From a checkpoint of a small self-supervised image encoder: batches of 128.
Rows from block 8, named by matrix and row number. Rows with one number belong to one channel. Each number is 200 + 20 x the weight over the matrix's rms, rounded and kept within 0 to 999. All counts start at 0.
# convs1: grouped (12 groups) 3x3 conv (model.blocks.8.convs.1.weight, 192x16x3x3), inputs within the group 0-15, a 3x3 kernel for each
# convs2: expand pointwise conv (model.blocks.8.convs.2.weight, 192x192x1x1, transposed), outputs 0-191
convs1.95,194,221,192,205,235,194,202,203,214,207,206,189,204,207,215,207,212,202,195,207,212,199,198,204,195,188,151,204,191,182,223,186,220,201,254,229,237,223,228,201,197,218,186,227,194,219,247,240,231,196,187,173,172,191,225,246,218,196,197,192,172,166,153,151,169,156,188,207,201,218,200,198,223,203,207,190,198,204,215,211,204,195,195,159,183,170,186,210,222,228,194,188,189,211,230,221,213,185,224,212,188,199,206,208,207,187,210,203,193,193,192,183,198,188,213,209,200,174,195,173,179,189,168,204,179,205,208,165,191,191,180,193,209,185,212,210,220,201,195,193,218,186,175,182
convs2.95,200,204,248,220,219,207,213,196,188,194,193,201,205,203,190,193,183,183,222,210,186,187,183,207,168,198,193,194,201,197,205,219,176,198,170,222,205,199,194,209,165,197,215,184,212,200,209,180,222,209,247,219,213,198,188,212,219,251,197,254,192,193,202,208,225,202,211,206,279,191,199,208,210,180,179,207,210,204,209,165,201,186,220,187,201,193,242,217,183,173,242,199,250,222,210,213,233,197,208,218,206,184,188,221,232,176,191,196,183,193,163,209,178,187,206,240,188,209,183,208,199,210,180,191,194,191,160,208,213,188,202,185,208,217,206,187,194,218,173,162,231,212,216,201,252,216,170,176,211,207,213,210,194,203,232,156,181,237,206,235,189,222,196,197,186,225,199,183,226,205,169,234,193,167,196,201,210,198,218,181,191,201,206,190,210,197,181,172,176,224,189,204
convs1.96,198,214,197,180,218,175,200,182,192,193,191,214,177,196,209,204,196,213,204,221,205,198,213,193,205,162,190,201,199,213,206,186,182,194,193,207,190,249,207,215,241,195,193,200,188,172,212,204,201,195,170,221,192,207,194,184,199,186,181,156,183,196,176,216,195,211,182,197,187,182,187,176,190,214,197,218,165,199,211,221,235,211,151,206,262,187,204,227,263,237,205,205,217,178,212,200,200,181,163,190,213,187,203,208,200,177,177,235,191,139,197,192,177,265,194,286,214,204,190,191,220,213,181,193,203,225,203,161,193,216,240,213,192,266,195,195,183,204,215,196,193,193,173,180
convs2.96,213,195,189,177,181,198,189,204,188,174,218,204,200,220,185,203,175,216,201,210,199,201,193,219,194,186,217,214,198,176,191,271,204,226,205,211,211,188,232,229,224,201,193,184,190,208,215,197,186,195,188,190,218,174,201,178,197,224,188,159,199,209,202,213,160,229,208,188,198,194,196,182,198,212,188,208,212,226,206,196,220,227,203,189,179,219,196,175,208,205,212,215,206,213,192,177,232,192,194,204,195,214,196,214,188,207,226,203,190,185,203,201,215,181,207,186,173,204,210,180,206,186,197,202,205,213,199,204,210,194,209,195,175,204,187,211,196,223,200,258,219,202,208,205,205,172,258,189,212,240,211,192,190,202,160,157,172,193,216,170,203,179,233,178,199,222,204,182,204,214,175,219,212,189,189,203,194,226,211,193,165,190,199,186,188,182,208,212,215,248,179,193
convs1.97,192,207,203,196,202,191,179,187,207,194,200,196,187,218,174,212,193,211,207,248,205,228,196,238,174,170,194,193,216,196,199,230,211,196,204,208,188,193,201,194,211,206,189,224,205,193,197,205,196,224,222,195,202,212,216,253,193,220,207,202,181,182,196,222,167,206,226,196,206,210,226,231,210,196,189,215,181,186,203,200,200,201,163,191,177,191,191,182,189,204,196,214,227,224,217,182,176,146,196,173,209,200,188,211,210,187,201,195,199,173,175,192,180,176,212,184,186,209,219,194,224,226,189,209,218,191,169,164,169,181,162,177,221,197,189,217,238,229,201,201,226,192,214,221
convs2.97,211,189,218,187,210,202,205,192,188,195,187,167,185,224,172,194,195,188,195,209,206,204,203,198,197,200,212,218,195,196,215,189,182,212,195,247,182,210,212,194,202,168,218,195,219,202,187,207,213,195,211,174,183,223,186,198,234,181,223,183,189,209,222,146,153,193,212,191,202,147,201,195,201,185,209,192,217,179,174,213,225,213,218,185,172,212,197,213,178,196,166,232,191,198,165,178,190,211,212,185,198,199,229,202,218,176,154,192,186,154,228,194,184,214,227,203,204,199,218,229,181,170,176,185,183,209,200,152,165,213,196,210,222,199,203,197,160,201,196,239,161,199,187,190,187,208,195,195,205,218,236,213,184,186,197,154,178,207,163,237,232,195,206,190,194,185,184,175,218,192,219,203,226,216,247,192,218,170,195,198,197,168,179,220,201,225,173,199,199,191,161,197
convs1.98,211,204,191,186,198,195,204,187,199,223,196,219,193,183,225,172,177,189,191,233,209,187,228,184,204,209,204,198,202,184,236,199,200,189,210,200,208,217,227,187,187,215,201,191,191,184,183,192,235,203,198,209,189,186,166,199,201,230,234,187,205,223,230,198,204,208,193,254,181,180,213,212,203,204,191,200,162,206,198,195,187,221,188,203,176,183,186,180,203,182,195,211,205,197,210,181,181,196,210,191,211,225,225,189,191,213,176,197,181,195,181,169,176,180,178,182,173,184,220,228,215,237,201,202,211,219,207,198,198,186,190,191,192,188,179,210,221,212,204,251,209,225,211,188
convs2.98,207,204,208,219,193,205,221,186,200,212,213,190,209,199,224,142,210,200,185,201,212,191,195,170,189,171,207,211,195,168,225,194,198,191,169,191,179,209,212,194,183,190,227,193,200,173,233,153,187,207,195,181,188,214,197,205,234,169,203,197,207,172,194,181,207,197,201,152,212,213,187,213,199,212,188,183,210,182,181,182,189,223,229,191,219,236,221,195,180,172,199,225,208,203,209,181,180,177,192,191,197,199,194,212,229,185,209,185,207,199,200,198,183,187,230,210,199,220,205,194,218,195,209,200,200,203,215,171,175,185,171,219,190,216,222,194,196,202,214,193,192,191,190,176,222,228,207,167,188,184,196,191,173,231,209,155,166,208,177,178,244,211,188,194,179,182,176,224,206,220,194,221,247,178,196,200,195,185,233,193,201,209,189,224,185,219,236,221,236,170,203,182
convs1.99,216,200,217,206,196,219,217,234,215,220,191,217,203,173,202,188,188,198,210,189,197,200,211,199,206,204,192,188,195,175,183,204,164,204,167,206,215,162,213,200,195,162,174,189,195,210,178,197,182,207,169,189,191,181,170,190,180,191,207,169,206,167,207,180,206,202,207,213,217,190,176,200,203,195,197,186,201,188,204,207,215,216,208,227,205,206,212,216,193,223,213,204,208,218,182,206,207,192,209,186,191,206,224,196,198,212,194,186,220,220,211,213,210,206,212,212,214,198,174,196,176,202,179,186,187,192,214,248,210,217,197,227,236,238,235,201,191,204,187,208,197,190,204,180
convs2.99,188,191,212,192,170,204,224,205,186,197,190,230,193,201,155,160,173,203,167,218,190,186,203,171,210,225,153,224,188,202,193,201,208,189,175,201,202,221,189,207,224,222,223,192,204,181,227,177,187,216,220,143,195,210,138,198,209,178,194,211,219,208,180,188,213,184,183,202,170,212,166,202,217,147,214,171,191,220,199,170,158,181,211,173,217,200,219,213,215,186,217,220,237,199,193,234,192,152,206,223,184,194,177,197,169,204,184,185,204,181,209,206,183,188,210,180,229,220,185,204,230,208,182,200,182,244,206,177,220,168,222,213,226,184,204,196,172,163,239,204,199,172,187,225,174,227,223,217,209,168,210,210,162,239,235,229,230,209,204,206,192,199,185,221,197,211,183,231,200,249,211,197,205,206,181,153,162,227,182,182,220,208,186,215,191,185,219,204,221,207,185,184
convs1.100,204,197,187,193,218,185,187,210,189,212,188,249,220,146,214,215,204,251,175,182,180,185,237,178,182,222,194,200,194,214,211,116,230,249,195,238,227,195,225,238,129,209,184,210,201,192,198,178,221,140,245,256,191,204,194,199,197,232,125,214,240,206,214,219,196,210,195,196,235,168,188,202,193,172,207,202,196,212,201,192,199,175,195,200,193,196,179,187,212,195,215,188,203,187,191,191,217,207,210,248,170,219,205,155,202,219,194,197,197,171,207,223,194,164,188,188,200,205,198,224,206,131,214,205,192,251,201,193,217,206,225,210,173,215,174,215,203,190,225,165,199,204,196,175
convs2.100,209,205,228,205,169,215,215,167,206,173,200,198,198,181,231,180,211,190,193,191,223,228,194,190,195,208,215,232,192,220,225,187,246,215,214,181,205,247,200,172,164,195,193,203,198,193,212,180,235,236,207,210,207,215,220,196,215,239,178,219,223,209,191,241,220,211,190,200,237,196,216,216,194,205,239,219,212,177,223,201,186,200,202,217,204,154,192,186,197,230,189,196,199,230,203,259,212,201,209,210,209,198,211,217,190,217,228,217,181,210,198,182,206,190,188,194,226,217,207,171,195,212,226,175,219,206,219,225,167,220,226,193,196,181,191,193,238,238,246,193,202,204,222,181,242,225,173,199,216,207,190,180,202,217,154,196,198,212,198,178,209,198,210,234,205,193,214,193,205,188,229,214,189,218,171,234,218,198,216,227,196,191,180,193,199,223,227,200,202,227,221,189
convs1.101,213,190,206,198,204,182,204,198,176,218,229,166,204,186,214,194,199,253,203,190,184,190,206,206,187,190,193,213,208,196,187,168,207,217,201,206,188,199,193,189,194,250,167,221,231,223,195,193,187,175,206,195,220,218,229,171,185,163,190,210,197,214,218,179,199,182,201,195,220,174,232,202,201,169,193,177,197,243,215,189,229,187,180,215,181,172,224,191,205,193,187,206,191,179,201,188,181,194,194,170,186,217,171,246,208,221,216,196,204,247,219,230,236,164,242,156,162,208,204,179,206,207,186,185,260,211,207,237,199,238,163,139,213,156,178,177,180,214,197,187,225,227,240,211
convs2.101,215,201,226,186,220,209,210,193,213,223,271,226,212,194,203,170,179,199,226,199,209,209,195,185,218,230,232,184,187,216,200,196,198,200,206,173,198,184,204,177,196,219,227,193,171,182,230,232,211,194,173,186,223,193,203,187,202,207,196,216,212,195,204,232,224,216,198,216,223,223,183,190,206,186,206,200,186,180,214,178,194,181,207,194,189,241,167,204,253,242,182,177,195,205,186,177,245,229,199,194,211,204,210,198,207,216,140,201,189,199,172,213,199,167,202,177,227,195,164,206,164,192,185,211,193,221,186,208,217,173,180,204,199,204,190,220,226,186,209,220,208,233,217,194,172,214,165,179,171,213,220,189,203,186,182,219,187,202,209,177,225,212,185,169,198,207,219,224,144,194,203,194,217,187,218,197,228,196,173,194,196,221,171,221,207,233,184,194,189,169,203,226
convs1.102,212,180,204,185,200,193,189,199,208,174,230,198,210,201,207,181,178,212,193,170,180,194,199,205,202,234,209,189,192,190,224,188,189,232,218,180,206,237,193,189,235,184,190,200,189,200,167,190,240,223,164,229,193,184,185,180,179,187,231,188,187,276,183,196,228,201,201,182,181,176,191,224,199,243,175,194,218,207,191,177,204,211,251,191,177,191,252,217,171,221,185,187,194,191,173,192,193,221,189,192,216,197,230,221,175,228,169,195,202,215,211,211,162,199,175,212,196,202,196,192,202,193,219,171,239,237,214,203,207,172,200,212,207,175,210,194,201,193,204,204,170,196,231,189
convs2.102,270,240,213,224,179,202,196,184,190,195,206,229,215,184,196,190,204,200,174,191,223,207,173,177,204,221,185,168,165,202,197,210,187,164,229,175,219,245,169,201,200,196,166,190,222,212,213,201,197,196,222,205,192,210,203,230,189,195,180,215,183,202,194,212,246,214,204,174,218,196,198,199,198,202,220,218,234,178,197,183,173,172,198,204,211,194,208,188,186,194,185,194,214,217,200,186,212,205,207,208,210,198,178,212,200,211,199,185,194,195,204,186,192,162,188,198,222,194,190,177,175,188,203,196,180,216,199,232,188,221,202,195,209,210,233,200,206,213,228,218,224,203,173,186,246,202,247,192,209,192,167,190,206,231,147,239,185,191,211,205,189,211,184,197,210,198,199,216,214,184,212,179,200,182,210,184,182,193,193,207,179,210,188,203,185,196,245,184,204,135,213,234
convs1.103,202,192,179,186,216,213,192,195,188,191,177,198,214,210,229,211,215,197,190,195,185,192,213,204,194,210,203,193,184,181,209,199,223,213,220,225,188,201,214,200,239,195,216,172,185,191,191,183,213,183,216,213,235,225,207,180,179,211,213,237,211,204,227,211,212,192,192,194,212,193,221,200,202,207,199,196,186,173,202,194,203,196,207,210,180,183,168,195,200,181,224,189,187,182,227,232,223,215,194,212,192,199,179,228,207,195,177,192,194,213,208,186,156,169,190,173,202,180,185,219,186,247,238,219,194,204,200,200,211,168,205,176,200,131,167,219,205,219,201,215,187,201,203,206
convs2.103,180,206,226,179,229,237,214,216,190,206,192,194,228,174,225,202,202,193,196,196,209,203,170,186,217,212,174,185,202,210,174,157,209,196,205,207,209,206,210,195,214,201,193,186,199,178,191,213,218,231,143,204,155,224,182,219,213,192,204,202,206,183,202,176,198,214,229,192,213,211,185,202,191,207,208,226,216,166,185,183,210,215,212,197,205,188,216,221,151,159,185,207,180,194,177,172,193,213,187,216,184,144,178,219,197,228,185,209,225,185,229,191,200,215,210,166,219,195,181,160,209,196,252,183,233,204,214,190,171,198,177,182,206,213,212,182,222,210,209,208,213,211,175,197,196,213,206,205,174,195,221,194,155,203,192,169,219,195,216,206,203,213,194,186,197,226,227,195,174,208,200,191,181,211,201,191,218,199,205,194,208,237,173,202,207,205,197,210,221,186,222,189
convs1.104,199,215,204,213,189,182,184,193,191,181,188,210,158,206,228,212,225,180,197,189,190,210,189,207,199,188,202,211,167,189,199,183,214,199,245,228,163,199,213,188,243,237,212,187,196,215,167,201,190,201,216,195,274,217,196,166,200,171,212,267,200,239,213,191,177,230,176,200,191,202,179,193,186,203,221,187,217,182,206,211,187,212,191,223,181,199,180,213,194,207,203,178,188,172,201,197,194,214,201,203,220,206,227,229,208,163,173,151,203,232,185,196,173,183,208,182,212,194,163,197,165,209,226,193,255,208,162,193,202,199,209,205,207,202,189,211,195,190,227,197,206,201,218,194
convs2.104,214,207,223,206,173,223,204,226,196,232,221,240,198,210,213,214,176,207,186,201,199,194,188,205,175,181,185,186,204,232,209,193,166,185,199,174,218,219,236,187,184,196,201,203,195,220,208,205,204,200,236,196,175,219,209,157,185,198,204,217,179,213,214,215,195,242,203,215,223,217,186,237,202,206,212,207,207,219,210,192,201,199,225,211,204,182,207,223,157,216,213,217,194,205,193,212,188,234,181,204,181,203,198,193,187,174,203,187,186,184,222,202,219,206,213,193,240,184,194,170,178,201,237,200,224,196,198,213,185,217,199,158,204,202,211,201,209,185,206,195,212,234,169,181,185,225,184,184,175,212,157,189,208,204,181,204,175,209,187,168,205,186,217,199,239,204,176,215,196,197,210,200,205,214,201,219,215,219,228,223,182,217,187,204,203,212,199,170,184,185,219,174